config = dict(
    arch='vit',
    head_dim=32,
    parallel_block=False,
    lr=0.0021,
    batch_size=256,
)
Rows from expert 0 of block 3, named by matrix and row number. Rows with one number belong to one neuron. Each number is 128 + 24 x the weight over its row's rms, rounded and kept within 0 to 255. All counts start at 0. Numbers have three digits each. After the name is the row's rms in percent of the matrix's.
# up: expert up (model.blocks.3.mlp.up, 4x320x320), inputs 108-161
# down: expert down (model.blocks.3.mlp.down, 4x320x320, transposed), outputs 108-161
up.42 110:115106171117119091166139135139111121143135116086176097108162123110107151165129175113137103113144118142115179100113101138088135151094137127102106162090145132146108
down.42 100:172144136143193141150117124099087096097170123114097129105104117111147103126138161145126198130142176128144140140105127097137133142153174134129147099175111160100149
up.43 100:110143107115111114142143134113145067090137114102147104118154111146095121116143153104110179121113119130148142141133128120130106165109113146129128185088096132123097
down.43 091:139148130132126139149129115135130137115106172146153177148148099125124102115104153154086131128105140149086155162119176150104092128158195133119109140146157078136100
up.44 102:119102097125084138138166152168149125124151118147152157130141105140135112145134135084124103154103153074161103116162090132116140159158138126124158118198133125136135
down.44 097:156141166170147177102148123150101144100120132114084133118105123136151141164085127135138155150107101144164145141125114130165088149120105142079134133140057163133149
up.45 098:142102109084134110127110115110095114110142154119104142128134131163091123101132113128156126129122139127117116142122155069110148127122126154125179178156121146101140
down.45 097:123107091106050143144129168094174150124160117134130133121173161094141081114107141154125126110140111164116127147127094173141185097167091091119147071110145175127141
up.46 102:089179128176083141144155171075124158123090125140116133108140124115146115135126087119149092144124161112097140102086141129153103129106121111134148132145097109176117
down.46 095:090162144074177138135119132123150116146091154137107131120138156135118120119132137112124126163095164108129117147091102126108118138086138075133070124113106145149148
up.47 094:084142129101139062176116117143151139147077108149136116076130091163164170104064117140104097123149146133140127125124120110122137146117123134135128128110101117112151
down.47 091:124132103126170131171143170130144117132153103131183135116110152122140139132115130128150144147133134131120175112176148132106122156070091149081145130131116122136105
up.48 097:132067145150116122133150120172102080116111127132126078094060150103088104156139126106133143154115093152147095105181157123124163147137131172137143094146149095122157
down.48 106:109152142137129117130116147071132152098166157105149163093140120104144138142098112122080100133132145132139094161111130100130073112179146132128102100112138143089140
up.49 096:101102174123173149110135089149109094123165164159124132141107125120120127170134129115139139100086095134160099154134124162125143098102100127161136103133137156137132
down.49 105:084138088140072107124153127128118117148119073122121071103145115123107130171092120107167148132097176150099146118131111119166145123130114155135105108124113090105134
up.50 095:096135098145108103109072128108122103161173117110112122116137114158136114134139112117115136126104142170133138102133097107108134152133132111076126123146198100136124
down.50 098:165111141106120120126164097136146108089092133137193075165134109152154137062143140148102136114101089100164110130110177114117130125142157118129138146129100185129120
up.51 104:139097115130124113091084121105106151118187129122147143113122140144120116133142127119102176140103196112145116124125134106128139117145148112120115116142175151112124
down.51 104:122112121142160137153145147158134132143115109125139111147108179127151159137145120141115083122164110171134180139086106132151126125187112118122149122170132129174097
up.52 102:079085127158129164143153126132128138132136130138096109109136132130138159113119117194110154106113143149094143143119170128158099173143143133145121141096094060113133
down.52 099:133151134131138121117120107156144124153150156167187123102160144114132136143109149154132077102126177120176115132120120159134108095110140132158150129136140075126119
up.53 099:128093095117102151134156134141163110131099101116178090124169110137110110126162116129145114099099101164128168159152170143101120158132119098139115086152107148148103
down.53 106:108121115150163101136088114108163124144091152124085120124091098137139095160119125122106134088123130128156110092149150090114144139192119147116124126130082155126118
up.54 094:146116159129109117155132183179090118132117088124138072121143182112144088108090148132105143133154124140118127112133093139123129182158120147082133149162116122119083
down.54 104:093135170097128136108170123124086134160128107087112140122118113120160148125138079115130113122158102113103104144136131120139153128136146170165138096111154112144199
up.55 104:133151128153137105159103130105138153118180105135190109135142140142155077131126080146120091090133152142122170096120141121152112131128157105127151161089098106096109
down.55 105:133130125151127081085127113129114140075146125132125157158124154113159128132148129118162138129150133126099149158157096102127153191149126113131127129091113138084158
up.56 095:157131099149142149145161096107181116111186146139100159142118164114155163153109164114136154051146137099141131138132151086101123145162169136100150098133107138134120
down.56 095:137083126132132148151124130160178103150119074162124122126148148104127112134144142114133093134114134103131120137062129125120068137144118129136097128169136147120124
up.57 109:168125107118111120144123143095171139120132113088130093116155172110096100090122141142109109129089131109163129103080111137184175153094102144154122145169094143102110
down.57 102:108169128157150119127108146126120167107115175131107133150156132096153170138117098112122106131110124120110086134124101117102120155115126085134085125129166119129119
up.58 092:168123150153122191111077107147111103105155107110130118109147126182090140115161106136094144100107133150127096116117086189118129155124169142125094117135150074134107
down.58 104:122139143127132103110091084144089097161118186126128130121156145147123099123189107148070116129129164143152116101134139120139112146098136135159116114055124139126111
up.59 103:102125081154141111111087136109160118125111139095082148151115111105134115145126121133128083081106104131122155117134135131161050132141123143093099122148123135159100
down.59 091:149120125144122109114126137165085157148134093129154099165131153132131152073135149108120110137124148103126113110076158073139118116168100140113130112127130090146108
up.60 103:094150106117108105140128096102128155128149106149115132174123147142114136102145138108099140159140178058155162121112116123092139091120101117122116134129143152112152
down.60 098:155120081123104149133136189162137101130178113136112122113113151124116146104140118107102166137078123146125102119124126096105133170124130083161142096144129091154126
up.61 097:165096120148140139100128130108160151112131104099149111173128154108133116147132148115082107071132157099127141121111143125163119157119142124099144135099127098141128
down.61 104:146117080156137190147161109142140108120147186129141132141118149140171092112146136178133118120115162093075079103114138125137129152156099132106160132084141136167142
up.62 099:125130135136111146147123112149185115078115143091149140095143143148142144180072062123144128136164137130108148095141132175109124143142123128165122096135130144181134
down.62 102:151159172107145135138092115076107169103137137147129147141135146121146176112167133118156060133148128130171106122097142127104058147149104101133153124110158093151144
up.63 098:145114162162146138111122153098135116114127134125137141104124073151113127103153119104133142159091147163134098106088154139091083133112138085111158131121153105125079
down.63 101:141098136156160125072136136112088145129161140100115096124140104138129172128110118139115103120028136146113118126134139113122089092154155175130095101093107122137087
up.64 100:118107121123159144120133100162107136143133190122128141144105153149128136149112166155141152124133152129127111171145144134136129180129078082128136133175151134164115
down.64 100:134144136128118082133145157126122131146107181121146105116132110104113113122140142170102091082145103136163114100084121121164140112101157127151112107146121122118153
up.65 098:160079132115103129087103120140136111131107156115120133072126117101140145139132100154173107097128110116111131141140139091138176103153123121135174141143101095131104
down.65 098:111140138116119138142142129120189111115116154149191085190149108122132136196161119150106137169098122194142174073140129133119124161133153162150129137145123122124119
up.66 099:135141101136108111143122108113121090148144090154114155116094134079151120141143111137108170128093097137114122146090107101105133133104092133101077103186107128098133
down.66 100:127082126082160161123121172125096155127112118103109132133147121148128114117142167145122103129120169098132122111132107090112118117103123105134145120133130114127122
up.67 096:148133114096109106144089137116110167150153118122129104163172132121124143173152106095101106095165140141116131122122108128144112149112130140118132163152125110104142
down.67 097:134143138107129154135137113138076123119120157085125096131127103161106154145124131124126117113103116121111164122100156085141149097150093119106153092065116137160139
up.68 097:146139111139141139136119141136119084146121091123110135121143123170104130144115143129144120119131093144112101118153120118141123124123150113109146139111077117094153
down.68 092:129086140126143114103133102129162112077110090138090121147137137138107142079137115085116135155123123137129137141127116179095133153142114144092122133139127129143121
up.69 108:134149125116098140146110134120121146109120127168161160136115144131117150120108128138138120171114159075080071162101131125159135139196101146168168135187145155122162
down.69 102:115118125149118097140119100075153123120136143085163102177143133087126122084132100101118123156116088120141160136109131129110118116097179080116154106142123136149122
up.70 099:098097149137165094118069092149073121081095137131149097119099122107157145107107125164096083115095099142093093151108097103118081155127124137170140134102097128142140
down.70 098:144149131152102102155107104143146126140155096127126102095132124175126106140120129142082112126135172149117121152148125153102140134120161143078083140115135167136169
up.71 107:137156155142101172126123144100141104152131089116111170116123120142107123136126103206138121096091117120177174114096152122078106142103134140141169138156136128168120
down.71 098:116090122145125147128127108101148142100105107113132145172161120123084116163115133110124099141178153131132155148150153102107108091118092089122096088127126107129110
up.72 095:150111122151133098149123138099186136090146139107144129147127097164131149132130116113129088113163159147115091095136154101133133155142117129158137140135125139123137
down.72 105:151147113135130147104140164132124120124158128149138126127166160124118120110109161120146131135178162175098095116120070154128188190137133130144169123079126133140141
up.73 099:135099162137168125141155114089113145104149114133133185128079124069136122151153085127144142114118127102121138091127149147100160125128110108136140100095170116149165
down.73 098:116148131086107162131128119136131098176163172104132114137137112112126111117099136121112102110165133129110073133112144120132187131133156056098111112169153109168146
up.74 107:081115164140136145153113126112101136174123140120113105074130146136103156076097116135113108157137117081105089144113085132149114103152139134130153126163105141146116
down.74 099:117138150096091130108086130147130152122145100136185113072134125164108107129147148102150066096108127113102102119153135128104104108130153134110131105191137162123131
up.75 099:124077126104097129145114143149146158137150092091162135115123169105077080105157151114154178127155114109109184125124151137145108124152131139147111115115131099117129
down.75 098:069162128113135132133154167157098132136123138121085134162110133097154116179124149087133106132134158126142123119109152121130138151118172120130117107093167141133152
up.76 092:162126146140126127148175143152132106108139123101131085081112146175143126120100135125124122079094105147119146103089117121128099115149130114113118115108119119112105
down.76 102:121130129160140124175077119155156142119197105120113163129136131129109115096119102115118099158116160111135110108132128137121128183147157146099125157150128143181114
up.77 097:097161142137132135125102148131125139153101106120160128150128126152102157131148138104139154144141146131175175111193133122144086126141151126155151106114122121098146
down.77 103:094111125141120165100123097114123111131133140134133161129102066138122083145094164182190104135142140083138175133151147187129118088154087144112141161119102126116146
up.78 103:163101085119120144131165107119116141103150093131121137127163150098123112126119135141124185156159143141145139137149119150147098104155162093165129144128133151108107
down.78 096:137135137143115149146119128105120112100111135094094124120133082113115142157125127131169155150157152134118121163142159100140077100117074126115141141135137111166145
up.79 099:121152137115159157118096143136140112147144130155159111128122118106075134184114137099157147159095090118108139139161165135147105117133110092103096143084140111138184
down.79 097:139123134114149094129130135110125106122174142146127121124094092149155163125091140122151138183172133124109115148151118143119117150164138114109090164097107122119118
up.80 104:102122110114140080127152161113114158090181126119125122140082123151108117118097128091097141153147172151126150158113166132076095143125111167104153102140123151138126
down.80 107:108127128119082129144126162158121121107130093141120180102139139122103101127143096146156078116128105086098132122141129143147126140136103111146120130145143119102117
up.81 095:141155143114145141157128127116178151111095130130130119185147104155150140124098093161150078118134146110110128091134172095118104135088150114086122093114109141121131
down.81 098:102120122128109107132144133141185129145126116122111146150116113117137151124165156124084103065158133153139142109153147105140074138143113098169086123110160137110110
up.82 095:137174097122138145167107099109132118140130098100174113079120109156122116162111131152075117139124113118143135135128137139126101081119162100131158109129139122129135
down.82 095:109116122101100114099120090137153144160135137123115135093128133128147140096129108124191096108135131107112141144085163118125116106164088094160102129125134161201115
up.83 108:135106115115121101145109134160145074113108103128139111123145158116120094132111092134123125104124117136095117171107128117143110076137178137115153151123112113124112
down.83 100:146088134140087137130043068170074118121119106174118136107128148119102120136108148105115145114135157080143141123149067131109160073101170134110111145116113156101111
up.84 099:120125161135101096079119174105165178115122124119120109112184097123107131120148103130165144142163089125120108114110140091125156124107108127143106165152110116136132
down.84 098:094118140129164110066163159133147111140123083133157136159103106104146149179135130116154099143191134115168138129112111112102112137123156074138140114146164116103113
up.85 095:142103170110129119116118155120157118098136140177098147150089156172139203102112115143110116140101110107145103107136101129110124156087097133124130138129146133124111
down.85 100:117121095154147168110123121114150129167123113166143115128188134130163130121141187117145152095144060145124082073120129144175084123083103125173101118130136153145102
up.86 102:077098142135108128108122141138072105135079134145117124139172093120128117164127141121146085124154111132125143128138101115127140105138185153082124133153144120148078
down.86 116:126154125155131150144119129099151128107144139151151127077139116113091103142063113097157109134152135107121098151114122135114155081133136167129128118113151143104143
up.87 105:106119139162117140186111140157137136129112070125107102114188082081103133141135158121145154132146121116162154119101114127106140118127119112114135134149108083143178
down.87 105:110138126130164112082089093114125117160118141153090122109110110144121154121185146149103125132094148101111160106118102098092161137178120164107135122080113121140118
up.88 096:144132136098139124108135130140142132172135113162109124092118131115142109129185150098136092120105168146131118118124101129135102127114172161123095144100150116118169
down.88 098:127129122108166116131167109094122104129153167117112086115106108127145118156103159166126168137104114127117133115132125157124112108114134157150136118132141113095124
up.89 094:104108127157175140118117122148153126169108112142109138136131162095120142121136141132073132171138166152141098129159132140140143149104114125090091146092133140118124
down.89 100:115108109111115083123108112130111078093104158111151115142142136165129100102145170092118125154088123159148116127146140121150104122159104144121120133149144143121117
up.90 103:145126114154142091134130138124134149115169107109091090144164125136143134144153127126121155138103107136144140102131090092135150159100102129089146119178094144115146
down.90 105:093162146152133141141135100125159148136102140110142137152117083129149173141116089159134124154117169116119141181137193126166140127149142172119120115094156143132128
up.91 100:062082104130123132117148124136148126142114211129096129152143113147131152077108168167153134099177102114094108123108122093134106182145152133135133123135109136128120
down.91 095:140152109078079087152137125148152127141114086133121155195136160120122108116122120079130096136129130172127179146137103111108126100145136116160120132096150123125098
up.92 098:098150171113118148135121159126098131134099109102144102137137150108127150160134094100107124156109123149136088143078102120118116151110123140109149128072150129182115
down.92 091:117143109117148091117108134117105152179107172145107125120118170107139122111149141143155125094126125125111139098134142147129169126111120102093097149143087091115168
up.93 097:126084151112127095203151152159125088108111083087142125091100146125131143150114150104074116163122134099160118108111139122167153117170131147160131095120151112135157
down.93 095:121112114188098091132131148161112151143112104120073124132158154143089145161164159136141137129112137124120122116105132122146135083143122142139114104094108168163075
up.94 101:101117120119130142136077122109106128119184090125170122183129129107141155166151172128159130136126153107111111116102154140119143152166120115118106146185155106159154
down.94 088:099108093142133134117126128141138135107145124148145072144147147125128121117129130118152169145124161098117139148102155114123162153160122116172133186117161135153120
up.95 091:124133095112134175123107110110119119137131138126108149115104125143130160136129111155144119187119106137081112107114180125130085124149119130120138093130115129121121
down.95 098:133163139127132173151160109092115190160110115126105135087107123099098123115117153115103115118116115108146105186115151162116110123124134126092155193127143119178116
up.96 100:134147160136103164121133147144113141132117139181097135148147135122137131083191108116108139152116150097115141106127128177105097136151145134129143124113104132107101
down.96 103:085109112107128138141148109111163125114134159116168112132131101131125131132108168144116151136158137169121107097150094136140105154095135126113142117124124119123112
up.97 096:126148168125156126127097144105097072150125161168152118102120103120127130140139134130143148136087118187109066087100126130143126152112116098147106151115103130154131
down.97 098:130140106136195117125118127123082099153173140114201092144141117164122168130084116130147124164136123110128098131127122120123145099134152077150109135145130100055141
up.98 095:127152089149106136130087124148115161135141163130124136124140131157162179154082165180130164177177161122183148169134132150138119119118143090104098121118102125112168
down.98 094:099176129135126106073128138141124109100120131125156146102135136123128102171145116085159126120099127140098113160129158105125123135146131095137128161146158098115136
up.99 098:120137120097113090095124126135128166145147127123128159128148143155138130181144149121135107094113161117123167107150114133124115121118158095118129109151114143125166
down.99 095:158116183102158157123103168136109123155142131124117135092141114138118078099139102094130152101124125122117092095092098103145143143137106149147109121132103114139154
up.100 100:141178143126109160110098081139145168139131110105167156114117147145147124135093143109136153154109142189088178118165143168135118096126149120142102147133116159149153
down.100 101:127098078134105080160170108122093099112117168140116131130166158117137135133160172141111144106136114095126124089124141127082098125100127197141095151103117153071145
up.101 096:143127116116146140128144074124118159108149083100105094108125198150125155128140127145153116129139134132131104150103149160128173115121103134133127105137114127129123
down.101 099:154130102130154131142093125095134123134120139138101117106094081120117083089145133174100109115105152119101102126100148109138136138124145094122141128104188138125107
up.102 100:097125117103127119118090153137141154129133133109142152106133122109144127123156131158172134130113114140169140132124093127127122138133135143120140131129128128140108
down.102 101:145142124146129174116165113148163115128100112131191155130136104124151181100100123108142103115158160154156130122142143112104101139136146139098076195147131129181167
up.103 093:178117095116138109149123104074117142137128120118147153180132112179125099101114139121141133112105113107082184067142103152138117123115115151145117107146102151138108
down.103 101:145112129125149146125165120150121116096105152124134129115143159112141188133109172096147095126111130151141109127128151103143094156097111113138112153126133144144114
up.104 098:119127149134130134133135136130127117161140132178091154130144104101155150125104129139160125117086128173110109123158134140117171106120186135107140140145113116136076
down.104 101:162146127159152156123184114099114124144132154110151135138136125123119124157149137088124101134159111153161114146151115131111119139128120102167156109124093095122138
up.105 096:098139099115126149115135143144126100166079142099118136130055060118140113143130122117118092102129126159192121119110119079093167109085160165167144137124142136105144
down.105 105:138192149158155165128130143129121131138142175138130110131124116146158112117121129134151144106116153113124118121132101181164141084094127152121107061124115112147112
up.106 104:132105095132128137115103071071090112102129124097139115135131127119153118175112083107112146141137097144163083107108139164109116163157125129131159141157155087150122
down.106 116:133121137133139156124086154121150142140123170136151125141129137112094143128179116120103115154111112083146163116082098128156141124128133079139137134149144154100149
up.107 107:148132115132133168144117117116081132122117118146121116137131104161126122183114098112126188117098126129091129178108105105123070170126151135146131096127128101151081
down.107 106:183151154127134127134122125111136118089120115168120072165137140148132095150158112097142139123121112107115153105159138121118153087127133129113146119147171150113122
up.108 095:132118112122159096120121134161149167073101154113098148135119145124097153114114095122121143092079122104070134116137145110113116142096153110155134142121132119092156
down.108 104:152151136125101135117116172129095133155116141146124101117129055104094118176124109069142115128134117119132141114176079138150134140157117112138118146130153071187159
up.109 103:133112127115096138125120133146106119151120090137160126153160124175158127116129148158120158152123139116096138122153109076148164144110134126133122104121122121119148
down.109 100:159123153162132096103152105047116112177107103150112095128106168153092112136102134118136150155134139120119149131121162129097111088139118208081141102163088147107132
up.110 114:128117133157109153082148103137143128121104163125102110133149125136131158140125135108142104150148120063109117151132122146112156148099110135172088131117158138121121
down.110 099:156139121142124099136142106117134146086114116108139124117097146157145171150110136150170098120111148145146102135154144111128116113068120136106142214138097123141103
up.111 109:116159097142153089135091128114089152159143141155118148155140126116134132123114118111137169170097161136106144161140123094130106133110152109133153152137123121145093
down.111 105:107116136154142113142119147139111142199126123122148106128116150134109121109137126123116139135096097113119082149145111128107126120177166155136132129089089153087111
up.112 103:137088121140126138111152152142157153153141110152119135149127101111130103149143137131158111139159123134143158131088096166143142140124106121146112148124172150101115
down.112 103:085131108124112138124096121095127147188115096123125091113099171184106129110126166171096122108104123171098116164145112197120129117116101135106138110120142099118143
up.113 091:171091110140101113083134119088135106179136103167123139100088134133147132131179136135144158121129122163086181103110074145141144143097133113115110099110136131114090
down.113 099:117158126150136107132127078101140129119131131128088188138135120122117163144123130096146195077145094162100099108112083187153118140117094131151138129166144103158128
up.114 098:154160109094138115135137139142103105112139097142153109127086111085149119103129129115086087104105171118128161123101150112072067115096120092102146120111088131096095
down.114 105:125089120122097158145150093188088134109136143148123149101114114171088144114151085131163155084135067081146116137166141117165070122141152135123121121126143161112163
up.115 103:122098118169138132107138137127160102175108128181128138098127090126150119141149148131090121076153117138128127113097154155125112119152126119131124084129100115132153
down.115 106:153179148117148110150109156179082148119128153133114119152158074111150127101137135174168188120101073078130165146104168105143078090129164115126134102169130122126126
up.116 118:137106122127116114149075128137102111116131109077120087122181142116110135121135140140152094117163179120122106121171097142153179116113126137116087121170086128147146
down.116 122:112135141165158201039115156097132112107134116118102112077151165115121142107085105111138158151118097148151106119122128111086150198117106135148096098129118138108137
up.117 103:115118138138158114145129173119156076115187119125109102136129156138116125143142125158061172146110111117110120110121129126085107151111140117103113087125092143163099
down.117 105:173128130143143123135104147102142121118108164149168163135137090175148124120133157124137128101126179077133103147131151186154153114142131150145096143106153107097149
up.118 099:111115074132155141160148142176095111114148163121125153117063147147174133127134115134097139138075167125123124116153106174173105148115131137171172120167137119126118
down.118 102:154121079124124131098139141099099142079129141136142129187124114128117132151120115146110115157114147111132124113115153136149091122117146120110124144133107092119078
up.119 106:117110136128093112158148160103127121117096157172117140124125140123103118132119117121189067119152111110080082147125093146113171113127069159147117176101167136125112
down.119 102:139146138102135127134117128124103129106122095109115127124138176132138159127132132165103106116098157138108091141114170098179138137131114118116112120137130137137156
up.120 098:155100225117144136169131160143126137090129136151134128160175151132141105094109136121114112089151110125149188120104145160126126149167117096091125148110133142118130
down.120 104:153148088159115162112129118082127166103166104106091142118099138105134100095115130152112149134137132111120126130156136124089119115135086108148102131135127100137142
up.121 101:118050150182132152107112052123156120125126066136156123135121103075173095121122148106185082088119127146097122138137135144162112132122179123176147111158096068127114
down.121 102:131118145112136173123142123120110146132135130112129123116112127111123076128101134162137142063082105147146138092124084132105141148134139105059115140127113106191155
up.122 103:155125148133153172160141065127162120105097069168130141102087118110110149132123157147167135128163110161120127124127131145110105110112125109100109144161160135137122
down.122 099:145137106147144070126112064145096162123117132139126082113172127160108096171140127157117129124102091077164140149125089141136167104118138115112129140159138119114108
up.123 106:141143087114172136134121134156173135101114094113118088158147130121115119140125113130099119130115130179139121113120099148129146135137131116136140106151116101135129
down.123 104:123125110148150122128121158169121122103190116139174107174142161152116128111130121173122134087178096113125126147118152111198162152141163150153176122127130154131169
up.124 101:109145134130130135140144133146110136114123133128105163112119122129095137123147158167114127087143094131142137108062093129107145187086150136163122125129113156128117
down.124 110:104159093123158122113126150138153116150106170176137134131096099119164141112108084088167126184106124101091141148131075100117107124149139127150142102159117135149102
up.125 099:120096135087134140145155168118096103121121157165153134146130118131127167123140127144106107145151139142153156134143126187115104119159133159105119111164129101105145
down.125 086:125122136160111143099137196111073174141105124134104127082172118165089099149104124084122134113122102119106130135121145119090119148135111122130168113131132115144102
up.126 098:113154050149123114117162143152173140114084055093169119130143114145163153157127144110124146115126154129137156139120136152140145117170117135171165150148079135083166
down.126 101:102083094130170130138111113139138163088129126143083165141136145116151140109100132125174140153130143164173129132119164100134110153131180110103146136138090082128117
up.127 095:107119121100095153135137139074088115106094132153181119152051143148156133137144121120099104125150154131111116142113091155101125144134113101091125118156151109138091
down.127 093:180116120121148109087099102150135117150132122091142151121068128160139142107115146135137136109149138138140158087092159153158129121132162081147150118139160135113149
up.128 097:087099077119146136105145165140135151119154125172116103134135152096126143124106071132166131131151102110116110129102146171094124104108126119101108129101134159113141
down.128 096:116144126146132105171099130140154113102147108089144124151100133102113159090106168123136137101100118154151134097126140109135135141125117114144141117114146118151168
up.129 092:131113108154127101129148100142156078097137147123123166134139134110152135097150120139158096103134106103124160102116127106118125156108149130105103118124144167146136
down.129 101:121130145132144143114113131157143126104141125157116129119123143129108130101085114118090148162107092136126118115144171058137126144102119103087130160161108162149133
up.130 093:127106158129157120125103110102140128126126133141115126103116112147131126135125136108187124122162115150125173109166086126176154172133129149110074161137105148136148
down.130 099:121146129154134126076140103090114088139150089145115167151151139074121154092116140115116115141156158143125157142152112149116142149115117116181152124088114121129157
up.131 098:135095141137100117137115118111152169126122111098138126118128126154128200151133137092096138083142137079104096154130116087124108104086154114141129148128148123144113
down.131 101:128119094149115129124086148130098150115180130129150114104120159124159140141150121161136133164112110113172116123111109129131133137089100115103103155163127157108120
up.132 101:115120157148127167129146155119101118136087120115134145124135143153166112126135137135126118113104132127109126179140125140157103125116135110112074151124120105146137
down.132 095:125117170132143150106148118120070154143099140111098150105094104125105109150213148108107142115083101119164161159113137122136129130085115136137106159172151157135138
up.133 097:144132110112172122137091090151128099158090104157154109119153113137118124152093149114134133159130167112120156132109118152099131112089126108137090134173125127118143
down.133 096:129129143123123174127116126115127111119121124105149120159116140153139108154116081104093109099129144167143144121145172138157122176079140130138108099114096132127139
up.134 094:162100131136144150137150104118180097123117136141131091144081147136106128115118138119147087137127128157101101110130105114154136155077143111155109149129097075143145
down.134 096:125102152101103164148113149144130114117135125138139146157149101122139117101130120104101139120121121132103092114136119159149076083168085109122109098120144161146102
up.135 096:124122087081125140140099127100101172147169150115129095132126111125178133128152131122136127095153160080112091135132075171138107139184119159135109138129129120090126
down.135 102:167141160128094096102114128127128146163152166147098138172142137153093131116127094109138101133128159174143127099119153114157127106139148157143072143097149102154151
up.136 089:118153096115169125127133139195127149155124108087125072098104121146141111108151158130130123061091116127129122089109130129127135149147129100116113124133136135123136
down.136 094:133130166135128149136117180148111182124128161155125169106122159189112135169095112127118071186141129105186133126098098123147137155086155119167142099115091122108127
up.137 100:179124118126105141161122175128192117112170141141123106128092094127134086081143158091122125118115138125120134168098155110132134146144135125133118123135123133121103
down.137 097:158135103151185161154145097120147115164152101165128105115120137169142142150085124133138118112137116124132128135153151141123157156097108147123113106122118147149116
up.138 096:105125110103128099119150106140154123119120096150156122175098111104120123105115183127161125132061160113164133134089114097131184151129120135120149098118095148096126
down.138 102:094153134137122151094139175120126098146146119127158142150160139145145178110149132114090154135142145134113095139111113114107137154132180122131118144112101078130163
up.139 100:113128180148122152085147130139086150132130103136107150137107089130120069104146115075132118109131100130111122089119138102119078178146173162119119119166122149125155
down.139 100:133128114150118131116108119165141141126118113132114102121134131097093150124141118076087116085078132155151151132094130127142136125124107169105134166145109079149137
up.140 092:123098161147122156131143154106162134130080151121140112156130109140121144093124150098133121107116164111090124118121160150113124105137130105129146091128098126144109
down.140 105:138139089159117140133125085138161093138150122165134125078114115140181127130124103145093106152124145097144120145109137103125110118158129134125133131142139129116143
up.141 098:142111145100111135123143132117121120122152124124117146178125125069140151122155133127122160119136095102127164124108155112115127072109158113149147122161126116144107
down.141 095:098182170068129108136133148101135130101133117149122130149114110134134120132095169150085197124132136102121115125098139137122119134136122121128146149107138145100167
up.142 105:161123170126119149121121118141135119154109139129121137143138141160129111161114089165140107080137123161092127113110129118121158121090104148136104153140139160115091
down.142 103:129118145155142133125160141154166111165130136104105115108171112098134097140164200125110141163145158135170117130134137144119125120110120163160150147188082123138176
up.143 100:128171133112122120126093129110180176131147146095155146145101121106135136079109077124127139157087137146130129124071140104150161133119122154142166142129157144155146
down.143 111:116180109136076138138159105128090113101111139075122110153136132070148162126162109113148146134160128136136159100122130103125104121156152094142089152148150137108121
up.144 096:099128121136104126130158104139117138122117088168109122091109130145147186122086133094169152122134140127113116120141078151184142126097147135110127124093120157130149
down.144 106:128159092101144092150139119111117084126112153123098111137171135114123089140188126116097165131165121143192136132127088163132140140111095125145174124106119132125091
up.145 089:148142112165159108113125127172132114101128115123132092119094133133129142137167145113133099127145135125146172125141164114103164115129132115130177109109090132123122
down.145 099:134125129158118137082163147140105136139115148077106117137169095123079119132127104188135157113087108109114088100157161134100113169082130147136116094112131165114150
up.146 100:156157157128154100132115095111159151126118148141107150112123117088162127080107094121132105177154145169150133095200131119127152124110135095135114131147108137102093
down.146 104:143176117139117164157106108116158131139100159155132078122129131187135147133149118133123097068122103106144139144108113146127108075176145172092123141135161150113128
up.147 100:105114105120146130163139158137130115129122137092120109121113108161128105154131112098146110113111091115151150104097156147118132095111138145146149120113171144118122
down.147 100:146155159112138124148164131154145141120153090120070137148172115086152140123124183096174161151159122162124108106125146161132096127138142130119105067096130150134130
up.148 113:162113128126137167105102108092134156161121160159107117129106133155103121174121124177139117158117141104106128127155120116084140140103109117113142133127108129139108
down.148 106:161131118156132124135147120150132056134105169134143095115129136158127089115135097137139097128079112087136142113097110111178121123136129074170130113142105108130159
up.149 092:091103114094095142124121119143132171154129119140131148169151125115114145151081150136095091109140094114123130127151113176157124159120123144128148108127126112149130
down.149 095:180099143135137088146152122146112136151125140110096142118143110154188112096195160105111149108111113087104139115119144138145131127150124129126126147158122132158097
up.150 103:077108124182127170143145142088093128060091146125114106115132094150117162110137118157098122107124094148156135117121100173126126129149156091123142149139093149121135
down.150 101:120136150095150080144141146129125166130155150163140103118131113120122094205126129126105124176152121166140174081138122148118135145141138091096113152094099124122087
up.151 099:114157132187182154200160156127096113160071150124158156161121132138123149095157143135127136141149104092102132167130175133104108188114143128168154137179189138141146
down.151 096:065142164120148104140134113172117102103125153132113102156071121172155136143137135125131148128152123128146152094144105084125118132107145135153123105079118143149132
up.152 098:171152095122151154149145130082137122144152125113123087149107092161131112120108141137133128116139107129144100110174133115111140111159157122125096121127111120141155
down.152 104:170132171103118135131150119146149120105138120128138118143174140132136145141130141155104128090149136132119166127138089122137100141115076189164163152148133109128131
up.153 102:174097147152096108134076112099119144141162130128121144168139158078114099157151144100151118085109097108125134162130157106145117137144178108099098140156121117104144
down.153 101:117131155097145139136098107141122124156111160106150127125102111107149122171161109069184120130160124159133163155078110138136114113086100128125129115100125123110153
up.154 110:084155119086134132181115135125112128122114107142128117084120129105132112136086105122133086154139140127068115094099132135118162146128168161117121144134155094104150
down.154 094:165112087144117138142169129107120124151152162108128141113046124125136120124112130150154150122106122104154100151123130119122152106127114117146186078074141147146135